Rows from block 5, named by matrix and row number. Rows with one number belong to one channel. Each number is 50 + 12 x the weight over its row's rms, rounded and kept within 0 to 99. All counts start at 0. After the name is the row's rms in percent of the matrix's.
# convs0: first width-7 conv (model.blocks.5.convs.0.weight, 288x192x7), inputs 48-59, a 7 kernel for each
# convs1: second width-7 conv (model.blocks.5.convs.1.weight, 288x288x7, transposed), outputs 48-59, a 7 kernel for each
convs0.231 102:57 54 54 54 54 50 51 23 31 40 45 37 43 49 58 61 63 62 57 58 61 77 62 51 56 58 49 44 51 57 64 62 55 48 48 65 67 67 70 70 76 80 45 46 50 54 60 71 76 54 55 51 50 50 47 48 53 59 59 58 58 56 51 57 56 58 58 57 51 51 44 51 56 58 56 60 55 41 31 22 31 38 46 42
convs0.232 095:55 50 50 43 44 45 47 47 52 55 39 51 53 44 51 52 54 52 46 49 58 56 65 65 58 57 54 57 44 53 55 56 64 61 61 36 30 22 27 37 48 50 63 62 48 33 34 40 44 60 55 50 47 42 39 44 40 40 43 51 50 50 52 42 35 32 31 31 32 29 49 45 43 46 45 42 39 54 58 55 51 60 58 49
convs0.233 103:64 60 55 54 42 40 45 24 25 35 39 33 44 32 40 39 51 49 50 55 43 44 47 49 49 49 56 59 36 24 29 35 30 33 39 20 31 42 44 50 55 47 49 36 37 41 46 46 39 60 56 49 48 47 53 62 61 65 61 48 44 52 55 74 72 66 62 49 41 44 31 40 47 45 56 70 69 46 44 54 46 57 66 55
convs0.234 101:62 58 53 52 53 50 49 34 37 31 24 23 29 26 53 35 34 49 59 61 62 48 60 64 53 45 40 43 46 46 39 39 47 54 49 67 46 34 36 44 52 61 42 57 63 64 59 59 66 67 62 60 51 45 40 44 39 46 52 49 58 67 70 46 41 35 34 37 33 31 50 52 51 47 50 60 62 27 39 46 50 46 34 34
convs0.235 103:77 74 63 48 39 40 38 61 64 55 46 49 51 52 54 53 60 42 55 62 49 43 38 47 47 45 53 63 47 59 59 45 44 44 60 52 49 45 43 42 37 45 45 41 39 35 42 45 56 77 69 52 29 15 15 13 17 13 20 36 48 52 60 58 63 55 46 46 49 46 45 43 43 45 50 50 53 49 45 42 48 31 32 36
convs0.236 096:32 40 52 57 52 58 59 47 61 51 40 51 62 49 52 71 67 55 54 43 48 82 67 70 75 73 57 62 57 62 68 50 45 44 39 38 38 49 56 49 44 47 60 55 51 47 48 42 32 40 48 54 54 46 40 35 50 40 37 37 33 30 23 23 34 46 53 57 56 59 51 40 35 34 25 24 15 64 66 56 45 35 50 57
convs0.237 094:60 55 51 51 50 40 37 35 53 59 54 49 59 43 52 52 47 51 61 55 53 56 56 59 59 59 64 58 62 54 55 54 61 59 44 60 59 48 55 60 66 53 65 58 50 48 57 69 71 50 48 47 46 45 43 46 21 34 38 38 32 34 41 74 62 52 50 41 32 31 00 12 20 21 28 39 46 61 56 57 60 70 69 56
convs0.238 096:51 49 48 47 49 52 46 27 36 37 41 44 55 34 61 59 47 44 57 71 60 42 57 66 54 45 38 39 34 26 28 31 26 34 36 47 58 57 54 58 68 57 51 62 66 64 59 63 68 29 34 36 39 44 51 57 62 59 52 52 58 61 60 60 58 52 44 35 39 32 48 50 49 52 54 56 63 50 60 54 66 60 48 50
convs0.239 102:76 66 55 37 34 40 40 66 69 65 61 59 54 41 35 35 42 45 49 49 44 49 53 49 45 53 51 41 40 36 33 39 36 33 19 67 65 53 45 49 47 38 48 54 54 55 51 41 37 68 59 55 52 52 48 50 25 36 41 49 59 70 77 80 69 60 47 42 42 45 25 30 33 40 53 62 62 21 33 47 53 44 34 39
convs0.240 093:38 36 35 44 48 51 55 38 53 54 43 41 41 40 45 53 55 50 41 39 46 79 67 55 65 70 69 57 41 53 52 43 39 47 53 33 38 42 52 57 59 63 56 60 57 47 36 34 39 19 20 21 25 39 50 55 62 58 50 41 38 33 33 39 37 39 44 48 53 55 49 42 40 32 35 35 31 71 62 46 38 43 37 44
convs0.241 105:48 47 46 59 52 52 50 54 52 40 45 54 47 49 04 29 58 57 41 50 54 42 38 42 45 56 57 46 33 32 31 63 66 55 51 13 36 54 50 44 54 61 46 45 45 52 30 18 21 31 32 41 47 46 57 57 40 36 39 36 41 55 59 62 56 52 52 49 52 55 49 48 44 40 45 58 63 70 66 60 55 54 37 29
convs0.242 101:42 43 39 46 48 52 58 63 55 54 54 70 60 53 61 74 64 47 48 49 54 58 50 48 46 42 34 37 40 45 46 41 51 42 43 60 63 67 54 52 53 51 61 64 64 62 57 49 51 38 40 44 59 71 75 70 47 46 45 49 53 50 48 54 59 53 45 37 40 44 51 47 49 61 62 62 54 27 33 35 48 59 62 62
convs0.243 102:47 48 43 42 50 62 59 45 33 29 25 16 40 61 50 47 40 55 55 35 39 48 53 63 63 55 56 54 37 40 31 28 35 41 48 42 44 45 50 63 63 66 54 56 56 46 48 60 61 31 39 37 38 41 54 62 74 68 59 48 53 55 60 59 56 50 48 49 52 53 58 52 45 44 40 39 40 57 55 56 49 37 42 61
convs0.244 106:59 58 55 50 42 40 42 62 48 58 56 53 53 26 53 55 48 43 47 56 47 33 43 48 49 49 50 47 33 21 29 31 31 29 21 54 46 36 40 54 51 41 48 58 60 56 55 59 49 61 56 51 49 49 46 47 35 42 45 49 56 59 67 61 58 54 50 42 38 41 43 45 46 44 45 49 53 39 41 48 52 60 60 45
convs0.245 105:52 53 53 47 52 52 52 29 27 58 59 54 65 60 30 55 53 38 35 45 51 67 53 50 46 51 50 52 37 35 54 48 31 32 55 19 40 47 38 43 51 56 52 49 46 35 28 28 38 37 40 47 45 56 61 58 49 50 48 41 43 41 33 54 52 51 54 62 59 59 65 62 53 51 49 45 41 68 68 56 50 50 53 48
convs0.246 101:76 65 51 44 43 40 34 52 58 58 49 53 58 62 43 46 47 56 62 70 68 48 45 45 47 52 56 66 42 37 34 37 38 53 78 52 57 63 61 46 44 56 43 42 46 44 41 39 40 51 48 47 43 41 41 40 33 37 41 48 51 55 58 82 72 55 40 35 37 37 40 43 48 50 51 59 65 74 68 62 61 41 23 18
convs0.247 094:66 61 56 55 59 63 67 65 70 74 62 63 58 42 67 48 42 46 52 53 52 40 52 52 53 53 47 46 43 35 46 57 52 50 47 56 44 37 36 33 31 35 43 50 43 31 32 29 29 48 44 41 42 45 42 44 77 71 66 65 60 60 56 61 58 58 57 62 63 64 61 57 54 51 42 37 33 36 49 52 46 49 46 40
convs0.248 102:42 41 43 44 40 34 35 42 30 24 39 22 36 53 70 61 38 46 54 68 52 37 24 38 47 51 47 41 41 45 35 40 30 42 45 33 27 29 46 59 77 90 37 40 36 31 37 51 73 56 51 51 52 51 51 55 48 47 54 61 59 66 68 43 40 47 47 45 45 46 52 49 50 53 52 51 57 62 44 34 46 32 32 40
convs0.249 102:58 60 60 59 63 69 64 58 43 49 69 65 47 45 63 49 17 06 32 55 64 55 50 51 61 68 57 74 71 64 59 55 59 69 67 45 62 57 46 40 35 44 46 53 53 45 35 21 21 41 46 44 45 52 58 48 49 54 62 62 55 50 53 53 58 57 52 48 46 46 58 43 49 52 49 43 41 66 68 75 75 59 58 56
convs0.250 090:58 65 69 69 61 60 60 35 34 52 43 72 73 82 56 60 58 31 11 33 49 63 49 51 53 58 58 69 44 42 45 47 60 62 55 59 66 66 64 65 71 62 41 45 50 57 57 59 60 41 48 49 44 47 54 55 44 47 47 52 54 43 35 58 63 66 69 60 64 58 57 55 54 48 47 34 26 62 54 55 47 46 43 66
convs0.251 102:84 76 55 35 31 35 33 53 47 62 48 50 38 53 64 59 46 42 43 53 59 29 28 39 53 53 45 45 45 56 62 34 38 51 62 70 62 55 40 33 27 24 60 65 68 58 48 50 59 77 75 57 48 44 43 41 29 36 47 56 57 53 56 83 73 51 30 21 22 20 56 56 53 51 48 46 43 60 50 69 74 63 67 59
convs0.252 107:59 62 55 51 54 59 54 56 52 63 65 70 62 56 40 53 42 32 44 58 63 65 65 53 40 36 42 50 44 42 41 46 54 46 40 83 72 53 48 45 36 22 45 47 54 56 56 56 59 53 53 48 49 54 59 56 60 60 60 61 58 57 58 60 59 52 51 53 56 50 58 52 50 58 62 61 58 25 41 40 36 46 44 43
convs0.253 096:37 42 53 57 54 62 61 40 46 61 54 65 50 57 62 52 48 46 69 59 48 43 42 38 35 33 36 44 45 56 55 40 43 39 57 62 52 42 46 45 43 50 50 55 62 61 53 51 59 26 30 42 50 48 53 54 75 70 56 54 52 43 38 33 40 49 54 49 56 61 80 78 62 52 47 38 29 33 35 38 60 65 45 61
convs0.254 102:54 55 58 56 49 45 52 51 61 53 60 56 69 55 54 44 50 52 48 49 42 57 53 54 52 50 48 57 51 51 44 49 54 56 61 48 48 50 48 40 43 42 58 56 52 52 45 51 53 27 33 50 56 59 54 60 83 71 55 47 34 29 27 66 63 61 53 43 35 44 59 51 43 47 50 51 47 64 70 64 69 83 76 70
convs0.255 100:44 48 45 53 49 54 61 45 53 65 57 44 46 60 37 48 60 40 49 55 67 68 62 58 63 51 48 60 36 39 66 57 32 34 75 55 57 49 54 53 55 61 45 43 48 46 36 24 40 40 39 40 39 40 36 45 50 52 48 41 39 36 26 45 47 40 45 46 53 65 54 56 59 48 41 30 27 55 65 56 47 44 46 25
convs0.256 096:37 48 53 56 51 47 46 55 43 50 45 41 54 68 51 54 53 36 22 30 54 69 49 49 58 58 61 48 39 42 37 28 48 61 67 55 47 49 53 65 60 53 47 48 45 43 41 30 37 54 54 48 54 50 44 37 64 59 58 56 58 51 42 40 52 56 57 56 51 49 53 57 51 48 48 43 34 68 66 74 68 59 51 57
convs0.257 104:26 35 43 52 63 70 72 55 65 70 66 47 42 61 50 63 58 52 44 36 41 31 29 29 28 42 45 54 31 29 30 39 40 33 46 46 56 53 48 51 52 48 44 45 58 57 56 62 60 64 57 50 48 46 39 38 87 76 57 39 31 23 15 25 36 46 55 63 71 75 89 76 60 41 30 21 21 65 54 56 50 58 65 68
convs0.258 107:53 55 54 52 47 49 57 38 46 45 49 44 54 51 49 54 64 65 50 40 47 60 60 51 56 54 48 49 43 38 36 40 32 41 40 46 39 33 42 47 48 58 45 45 46 43 47 49 46 56 57 60 56 53 46 47 55 51 52 55 55 49 48 47 46 46 47 46 51 58 50 47 51 53 50 46 45 50 58 64 59 50 38 32
convs0.259 102:52 53 49 41 45 43 44 37 38 50 63 45 46 67 79 65 70 62 51 43 51 56 49 49 49 49 44 57 60 56 62 53 49 43 42 43 43 44 46 49 63 88 27 35 52 59 47 53 67 42 49 53 46 52 58 55 44 52 52 49 60 64 65 49 48 45 41 46 47 48 42 50 48 40 54 66 56 48 50 61 62 62 60 55
convs0.260 102:69 60 53 44 30 23 23 57 53 52 47 41 57 47 42 41 56 57 53 39 35 51 37 39 44 43 40 42 39 47 46 37 33 28 39 43 51 57 55 53 45 49 43 50 57 58 53 41 34 93 76 61 42 25 14 15 25 31 30 41 55 69 76 58 58 58 50 38 32 35 35 39 34 42 56 72 73 43 46 44 50 54 66 50
convs0.261 100:46 53 50 51 56 72 67 54 42 51 52 52 38 57 32 38 44 42 51 43 37 37 32 22 30 30 42 56 44 30 35 44 50 52 63 48 50 48 54 62 60 53 42 54 65 69 63 56 50 69 67 63 56 43 30 34 75 74 73 58 41 38 37 36 42 40 45 62 80 79 70 73 69 56 45 39 35 43 52 42 51 58 55 58
convs0.262 103:47 45 51 48 53 55 57 49 54 47 53 43 47 54 53 54 45 44 45 64 64 40 48 65 58 53 37 41 44 57 40 47 42 43 51 52 58 52 49 55 60 53 63 62 65 57 47 40 34 18 22 34 55 59 61 65 73 68 56 44 35 33 35 64 61 61 51 49 45 45 41 52 43 45 53 52 54 56 58 55 60 69 58 46
convs0.263 098:57 57 61 62 60 51 53 59 57 56 60 58 62 74 54 52 42 48 56 52 70 65 62 60 60 66 56 46 40 35 46 54 57 67 73 45 38 35 41 34 35 36 40 39 43 48 42 32 30 44 47 47 45 43 45 49 49 50 46 45 41 31 39 53 57 61 61 56 47 47 39 41 29 31 33 32 36 54 55 30 34 36 44 38
convs0.264 085:49 58 61 59 55 62 64 35 52 42 31 62 30 47 54 50 40 45 69 64 66 40 38 42 47 37 39 48 38 36 37 29 45 28 52 56 47 46 50 52 54 63 44 42 48 60 70 69 64 78 67 60 59 46 33 28 60 63 59 54 44 51 56 31 49 53 57 60 71 76 74 65 60 47 38 42 49 64 57 51 55 63 60 61
convs0.265 100:77 72 69 56 32 30 22 46 54 40 45 45 31 35 53 45 44 39 48 48 64 19 28 42 47 58 57 61 47 47 46 55 40 40 44 46 52 59 62 56 40 38 56 53 56 48 40 36 32 66 63 60 47 33 23 18 17 24 27 23 41 57 54 82 77 71 51 25 19 18 25 40 43 40 52 62 64 74 69 47 61 40 35 39
convs0.266 095:27 35 41 43 35 42 45 52 34 34 24 34 40 39 43 44 52 66 67 63 55 70 64 36 27 30 48 52 55 41 29 35 50 51 46 37 34 39 46 62 65 54 52 47 28 26 44 43 42 56 53 49 54 53 59 66 62 63 65 63 54 44 50 27 32 43 48 42 46 43 59 63 66 63 56 54 55 42 37 39 39 24 32 24
convs0.267 097:42 40 47 57 61 55 52 58 66 60 53 46 57 52 48 51 51 53 58 64 65 43 47 45 44 49 49 43 57 60 63 60 58 65 59 66 47 33 36 43 41 49 65 60 47 32 23 29 40 60 58 51 48 41 33 35 62 60 54 50 48 44 42 20 16 28 40 49 48 44 65 62 52 47 41 46 47 44 41 38 42 42 41 43
convs0.268 099:49 53 54 52 49 48 40 56 46 48 36 21 30 31 49 52 56 61 65 70 59 54 55 40 33 38 54 58 57 52 39 42 38 48 32 49 45 41 54 62 58 41 34 25 19 25 21 31 35 53 54 55 52 51 43 35 43 42 50 56 41 33 33 45 45 50 47 44 39 34 50 51 50 58 54 46 45 74 60 62 53 53 47 47
convs0.269 096:83 76 53 44 33 16 12 56 50 53 44 46 41 38 55 45 44 40 43 55 63 45 38 42 44 52 51 63 40 48 44 39 41 44 44 66 57 44 39 34 44 60 66 68 65 60 52 54 65 55 52 43 50 49 52 52 22 25 30 45 56 66 81 88 73 52 33 24 12 00 33 34 39 47 53 64 77 34 47 54 58 47 41 43
convs0.270 101:56 66 57 50 55 55 62 55 39 55 69 80 60 48 38 25 19 18 23 31 32 46 36 48 60 64 62 59 59 47 50 49 51 55 62 53 51 61 75 61 44 54 54 53 54 45 34 26 21 54 62 57 52 47 48 48 49 49 55 59 58 59 53 64 68 57 46 46 49 55 51 43 47 53 51 47 43 53 71 79 75 73 72 75
convs0.271 093:66 62 62 48 44 49 49 52 67 58 52 57 47 60 42 44 40 42 51 47 44 69 68 57 51 45 52 64 51 39 44 46 55 57 51 56 54 52 56 62 58 51 58 73 77 78 64 55 54 51 48 48 45 37 37 33 40 41 39 49 50 53 55 48 41 38 37 41 47 39 52 46 44 48 50 44 39 61 62 56 41 49 63 69
convs1.231 103:45 54 56 58 60 71 73 47 48 52 53 55 54 56 50 54 54 48 42 41 43 56 65 73 75 76 76 67 22 34 43 42 47 56 58 34 38 45 49 53 54 53 23 32 39 41 37 31 26 47 44 50 60 64 62 58 43 36 39 40 44 48 50 44 46 44 42 40 40 40 18 28 37 47 58 65 64 63 58 51 48 40 33 32
convs1.232 094:67 67 55 58 63 58 49 56 53 52 51 47 50 49 43 50 43 38 37 31 31 72 66 63 58 40 36 50 58 53 50 54 51 44 41 30 26 30 33 33 28 26 56 60 63 58 57 52 52 36 43 43 39 43 42 36 59 56 52 50 56 57 50 63 69 70 70 72 71 68 42 40 44 49 47 53 65 73 63 58 59 58 56 49
convs1.233 098:49 38 53 79 72 59 32 36 37 37 41 53 43 54 63 67 67 68 67 51 46 58 59 43 33 37 64 80 54 62 63 63 61 57 46 32 39 42 49 59 64 67 46 47 46 48 44 41 36 51 42 37 35 35 38 32 38 32 38 34 29 20 43 57 60 56 56 54 56 55 50 53 65 62 55 65 73 48 54 51 44 36 38 44
convs1.234 099:43 52 54 43 40 39 39 52 54 51 53 61 53 42 46 41 39 37 39 29 15 57 49 57 60 65 71 73 45 42 33 30 40 45 48 60 52 49 48 51 51 51 45 44 39 40 48 52 50 50 56 55 54 52 41 38 51 56 49 57 59 57 54 73 72 70 70 68 66 65 44 50 54 62 70 71 77 49 47 50 56 59 64 67
convs1.235 110:42 49 49 57 57 53 50 70 58 57 67 72 75 56 43 40 39 40 41 38 40 62 57 67 63 56 50 32 57 66 62 51 42 38 45 54 51 59 58 58 58 44 71 58 50 52 65 57 51 39 52 56 59 52 43 47 25 34 55 55 56 51 46 59 48 46 51 56 60 66 53 45 41 46 45 42 42 22 29 47 62 57 48 45
convs1.236 100:39 33 40 50 49 52 47 33 39 46 53 54 54 57 30 36 37 48 42 34 42 41 47 52 41 32 45 46 47 46 48 47 47 59 54 49 54 52 47 46 49 53 35 38 39 43 42 36 35 49 60 63 59 60 58 56 27 29 39 44 33 20 32 41 46 48 51 47 45 46 53 51 47 50 50 47 46 50 54 58 63 64 63 61
convs1.237 097:41 51 59 71 63 51 50 45 43 48 47 41 47 52 42 39 38 34 30 23 22 39 36 40 49 50 55 53 41 45 51 38 32 40 46 35 43 40 34 39 48 58 21 24 28 30 32 25 19 39 51 48 48 50 43 37 63 56 38 39 44 49 51 63 62 58 47 42 43 44 64 47 38 43 43 46 48 60 54 49 48 53 60 67
convs1.238 094:45 38 39 38 29 47 50 60 50 47 42 45 48 57 36 25 28 35 41 43 40 34 37 35 32 42 53 61 54 56 61 63 68 71 52 45 48 50 53 50 52 59 37 42 53 63 66 60 53 45 50 58 65 51 45 45 71 51 41 39 47 56 38 38 40 38 44 44 46 48 31 39 40 47 57 66 69 49 50 46 55 54 58 58
convs1.239 091:27 32 28 44 45 28 53 59 55 59 68 74 58 47 52 50 47 41 33 37 40 56 45 46 43 52 34 44 64 68 66 52 30 18 12 29 32 36 39 47 55 58 45 57 61 58 55 48 51 16 44 42 56 60 51 40 42 52 60 59 53 52 39 59 56 58 56 56 52 57 58 54 53 54 57 68 68 42 42 44 49 51 60 56
convs1.240 095:32 33 30 36 53 55 49 49 49 42 44 51 54 53 33 33 38 37 37 39 45 45 55 49 46 42 49 50 50 50 48 47 50 50 37 34 44 53 53 54 57 67 29 34 40 36 34 33 35 31 37 38 40 40 41 41 41 40 40 27 12 24 37 45 44 44 42 43 49 50 45 44 47 50 43 39 35 44 47 49 54 57 59 64
convs1.241 103:57 52 62 72 66 47 35 52 65 53 59 58 39 54 22 24 41 37 31 35 61 49 55 36 27 40 64 66 36 51 52 59 61 49 36 54 54 44 49 61 63 51 29 40 48 44 38 49 68 34 43 49 54 52 57 63 33 28 38 59 72 68 63 50 47 45 46 38 39 47 64 67 62 49 38 42 54 47 60 66 65 61 61 65
convs1.242 109:62 59 59 77 83 67 58 48 44 41 43 46 46 36 59 58 60 66 74 71 62 53 46 44 52 46 39 39 45 41 42 46 51 55 60 54 58 59 59 58 57 57 57 59 63 58 52 45 44 44 28 33 41 54 53 62 33 46 45 44 41 48 53 76 67 60 45 35 33 43 40 45 53 51 55 52 43 46 47 44 37 44 54 55
convs1.243 099:32 40 52 54 61 41 29 66 67 56 50 38 47 49 48 53 53 51 46 50 58 73 51 52 58 75 81 69 54 45 37 25 18 20 35 44 42 37 34 32 35 39 62 65 60 53 56 54 53 36 31 40 41 47 44 61 57 49 39 33 34 48 58 51 49 49 51 57 61 53 30 37 48 41 42 46 65 58 58 48 37 27 32 38
convs1.244 090:61 53 28 36 51 44 56 54 40 45 47 47 38 42 70 66 60 60 55 57 56 63 43 49 55 58 59 66 65 67 48 32 16 35 32 31 30 31 32 40 51 64 58 57 61 64 63 48 51 20 57 48 50 56 47 54 35 37 37 31 27 41 52 58 54 52 47 52 54 57 55 63 62 55 61 64 56 61 49 43 49 53 68 78
convs1.245 096:61 65 46 21 49 62 55 50 42 33 45 41 45 51 54 57 51 53 49 49 65 45 33 54 44 13 39 53 48 59 67 59 57 59 49 48 63 69 65 62 61 58 19 19 33 41 49 53 52 58 61 49 35 61 61 47 72 49 32 35 49 50 60 64 67 59 56 52 46 51 62 52 47 43 43 39 35 44 42 55 70 62 54 53
convs1.246 097:68 59 46 45 54 52 46 51 47 33 31 41 57 75 52 54 54 45 46 47 59 40 60 53 52 51 61 70 37 44 50 51 60 70 80 44 42 52 60 55 54 51 49 48 42 39 55 59 55 64 53 44 32 33 41 31 55 47 49 59 71 57 48 63 69 65 52 36 30 40 54 52 57 62 60 61 67 42 50 52 56 50 53 54
convs1.247 093:57 68 59 50 40 38 49 55 50 53 59 66 60 56 55 54 57 54 46 39 41 61 54 52 50 46 34 32 51 56 57 58 55 52 51 42 43 40 37 37 39 44 75 75 76 70 60 50 49 22 34 49 53 53 49 53 38 38 54 55 47 42 38 50 49 53 56 56 52 50 46 45 49 61 68 73 66 72 67 58 50 45 43 47
convs1.248 094:73 73 67 45 34 56 50 23 30 32 33 44 66 64 67 50 32 32 52 63 60 39 35 44 81 67 54 53 74 73 66 54 49 49 57 42 33 34 37 45 50 49 51 47 43 40 41 49 57 34 38 34 43 47 64 66 52 66 60 32 44 56 65 51 54 56 55 58 56 50 84 76 67 66 53 39 35 50 42 45 45 57 67 57
convs1.249 100:53 57 56 43 47 52 47 47 51 43 47 43 33 31 48 54 49 50 50 44 39 52 35 29 38 35 47 55 74 73 51 43 56 67 61 59 55 56 52 45 46 42 64 59 50 48 47 42 43 29 21 45 51 52 53 45 58 51 27 38 61 74 69 41 47 44 39 38 45 48 39 45 51 58 57 41 36 55 61 64 65 76 82 69
convs1.250 090:81 78 43 34 46 66 77 33 38 41 45 45 42 43 64 44 39 36 47 49 46 54 59 51 47 33 35 50 45 52 60 64 50 37 38 60 64 75 84 75 65 65 50 29 36 39 38 35 44 42 65 58 51 44 41 44 41 39 42 70 91 82 51 51 51 52 57 51 46 42 68 67 62 59 38 21 12 27 28 52 66 59 60 52
convs1.251 103:52 42 33 44 42 41 45 67 61 53 65 62 59 55 59 43 35 45 46 40 36 40 42 55 46 58 62 49 59 56 53 41 14 24 44 49 59 63 53 41 41 47 48 39 35 41 56 59 56 34 49 64 71 71 64 64 38 45 58 75 66 48 33 50 49 52 56 53 46 51 28 38 54 69 72 68 63 43 36 46 57 48 39 32
convs1.252 106:64 56 46 38 48 68 51 24 30 33 42 57 58 52 48 54 69 73 65 54 41 56 57 36 26 31 45 59 43 48 55 58 58 47 42 37 33 32 41 50 57 60 68 68 62 58 55 61 69 54 55 64 56 53 48 40 39 54 55 52 56 58 55 65 70 70 63 54 50 55 77 75 64 57 52 43 40 34 25 30 46 61 63 62
convs1.253 092:38 45 40 56 55 61 79 41 49 45 50 47 32 39 65 58 56 55 65 59 64 64 61 51 53 52 29 29 50 45 39 46 43 44 66 52 50 47 51 57 58 59 46 29 30 37 46 46 42 61 48 71 57 53 65 49 58 44 48 39 35 42 46 56 56 57 50 48 49 49 44 44 54 65 59 58 59 56 47 48 58 59 57 56
convs1.254 108:35 41 50 60 68 53 57 40 42 58 60 44 40 45 41 23 16 29 42 49 52 50 60 61 48 53 56 48 45 45 49 50 56 52 38 25 39 51 60 57 51 53 46 32 34 45 49 54 48 54 47 38 43 46 45 53 54 53 53 35 34 55 69 48 53 50 44 46 55 62 46 40 39 47 53 54 55 63 61 59 54 40 37 37
convs1.255 090:67 63 51 47 50 55 74 57 59 44 40 46 64 60 40 36 38 53 51 51 74 40 36 42 43 38 57 60 40 44 39 31 49 61 81 42 52 51 44 42 47 47 28 17 21 28 37 36 36 88 77 62 38 38 44 48 55 63 53 49 58 54 54 53 53 58 62 54 49 56 45 41 41 42 41 39 38 53 64 70 56 48 42 39
convs1.256 095:40 43 50 49 50 60 45 46 48 61 60 47 54 78 55 59 52 53 57 54 62 64 34 49 66 68 60 58 14 29 40 41 36 42 66 35 46 57 46 39 38 38 16 15 12 16 22 32 46 51 62 56 55 53 41 34 58 54 46 58 72 77 55 49 50 56 67 60 56 52 41 36 49 45 44 42 38 43 51 70 68 65 57 47
convs1.257 102:46 49 58 57 45 45 39 44 43 33 32 42 39 42 51 55 58 60 68 55 48 63 66 55 56 55 46 57 42 31 30 39 48 44 34 51 51 60 64 65 66 65 70 63 58 53 44 39 40 46 35 34 37 44 52 52 48 37 47 63 62 56 51 55 50 46 47 50 51 50 28 33 43 45 37 37 41 57 56 47 40 39 43 49
convs1.258 108:49 44 54 63 46 42 42 57 57 52 42 42 44 44 41 37 38 39 43 43 47 51 48 42 42 46 50 57 60 56 62 57 44 37 31 51 58 70 82 84 91 97 48 43 41 43 48 50 50 46 57 62 62 55 52 55 40 31 31 37 42 43 38 44 43 40 42 46 45 42 35 41 53 61 60 53 45 53 57 60 56 51 55 61
convs1.259 108:46 60 65 55 50 67 64 36 55 54 35 23 35 31 40 30 44 61 58 66 61 51 66 44 25 31 41 36 54 54 53 55 55 47 35 63 54 38 30 40 47 57 41 51 60 70 67 62 60 43 47 54 64 62 56 55 63 52 42 41 49 50 60 45 40 42 47 47 47 46 35 49 53 44 47 36 35 61 75 66 60 69 79 78
convs1.260 099:55 51 44 59 68 61 39 51 54 61 65 77 79 66 48 46 45 44 51 37 33 25 39 52 56 60 56 52 71 72 65 57 41 36 37 55 51 48 47 50 54 51 83 74 62 53 50 35 29 49 57 56 54 50 51 54 41 39 35 32 30 26 31 68 61 54 45 45 45 47 50 53 57 60 50 46 47 21 35 47 53 48 44 44
convs1.261 106:39 39 57 58 61 65 49 46 53 47 49 61 68 62 58 59 50 51 43 33 28 52 48 48 53 63 57 51 46 50 51 52 54 51 53 47 42 41 45 52 57 49 62 66 65 58 48 34 30 52 49 53 40 31 38 46 36 34 26 29 27 25 34 46 46 54 57 48 41 47 59 60 53 58 59 59 62 48 59 49 51 46 40 46
convs1.262 109:50 46 35 47 57 61 51 45 49 52 53 44 50 42 48 36 32 41 47 48 53 46 60 62 64 66 73 74 36 34 40 54 72 75 57 31 45 67 72 55 39 36 61 59 55 51 47 45 43 52 47 41 44 52 55 53 43 34 41 40 42 54 64 78 84 78 64 53 48 52 60 46 41 38 41 42 43 53 57 59 46 45 50 60
convs1.263 093:47 46 60 49 40 42 42 38 56 52 49 55 37 40 46 46 49 61 69 65 45 53 50 22 27 37 51 60 14 16 37 53 56 55 61 36 33 42 57 50 46 47 48 43 39 37 45 58 65 41 57 63 65 58 49 38 30 38 39 48 65 68 61 52 51 56 67 68 62 52 58 53 51 54 50 43 35 50 51 54 62 70 70 70
convs1.264 079:43 38 63 79 68 81 61 72 59 51 56 63 52 46 48 43 49 53 58 48 49 82 58 29 58 49 47 66 42 40 29 20 28 38 46 44 46 52 54 44 48 49 59 45 47 57 50 43 48 61 38 43 36 47 52 47 21 32 21 33 43 32 46 65 60 54 51 45 46 47 48 57 59 62 64 65 71 51 62 54 56 56 56 48
convs1.265 105:64 57 60 45 38 33 27 44 47 56 64 58 52 40 36 39 42 52 57 47 40 47 49 53 60 53 58 37 54 60 57 44 37 54 63 52 53 57 63 63 59 52 64 54 48 49 51 40 39 47 62 68 58 50 62 67 45 51 61 67 66 56 56 52 53 48 43 47 58 74 63 61 62 49 30 34 43 39 56 62 59 52 46 47
convs1.266 091:70 25 30 65 70 74 42 63 49 47 56 59 55 48 47 54 51 43 34 31 36 66 67 42 48 39 48 56 41 39 43 32 28 41 29 43 51 55 50 47 51 57 29 40 43 42 36 30 34 47 47 56 54 47 34 49 51 42 41 32 43 30 45 54 58 58 56 55 52 48 56 51 56 56 59 65 72 45 47 45 41 44 42 41
convs1.267 099:38 46 56 52 45 45 41 56 60 58 52 47 48 54 56 56 52 46 40 38 36 53 53 54 51 52 56 60 50 54 48 33 23 38 57 50 55 61 64 63 56 53 57 56 55 49 53 53 55 45 49 54 50 48 48 51 48 40 34 34 37 46 54 43 43 43 40 47 52 48 33 26 29 44 50 47 47 60 58 57 60 56 50 50
convs1.268 091:48 38 54 71 57 39 45 55 40 40 44 49 43 41 53 42 39 33 42 41 40 49 31 17 40 59 49 33 67 59 51 57 59 44 22 43 46 42 43 46 54 72 52 45 42 44 54 55 46 47 53 62 64 57 58 68 60 58 48 38 42 57 49 53 54 50 47 48 48 48 52 69 76 80 60 47 54 60 62 59 54 48 58 70
convs1.269 101:50 48 45 41 36 36 38 62 56 56 60 69 69 57 49 37 42 47 45 49 54 48 69 65 58 62 69 68 74 66 51 40 37 36 34 53 53 52 44 33 34 44 43 50 63 66 65 63 61 17 25 30 40 37 29 28 53 29 32 46 47 45 43 46 46 47 48 46 44 49 40 46 56 67 75 78 79 39 44 57 53 52 48 41
convs1.270 106:60 38 36 56 62 66 61 54 46 38 50 62 73 75 54 63 65 54 46 42 27 60 62 58 48 63 61 44 32 45 50 39 39 48 67 50 51 48 46 42 29 28 58 62 61 62 57 50 49 41 46 38 34 26 21 29 67 51 48 49 47 53 59 41 42 40 41 39 40 45 34 44 57 61 59 46 39 75 72 65 50 44 37 29
convs1.271 096:56 54 58 69 84 84 77 63 60 58 61 60 58 58 38 40 41 47 54 57 55 70 56 39 40 50 59 49 50 44 47 51 60 51 47 39 33 29 35 37 44 52 22 24 28 30 33 38 40 55 58 65 66 62 55 64 44 52 51 46 40 30 27 48 49 49 49 46 43 40 66 64 62 64 62 62 56 43 48 50 52 47 44 51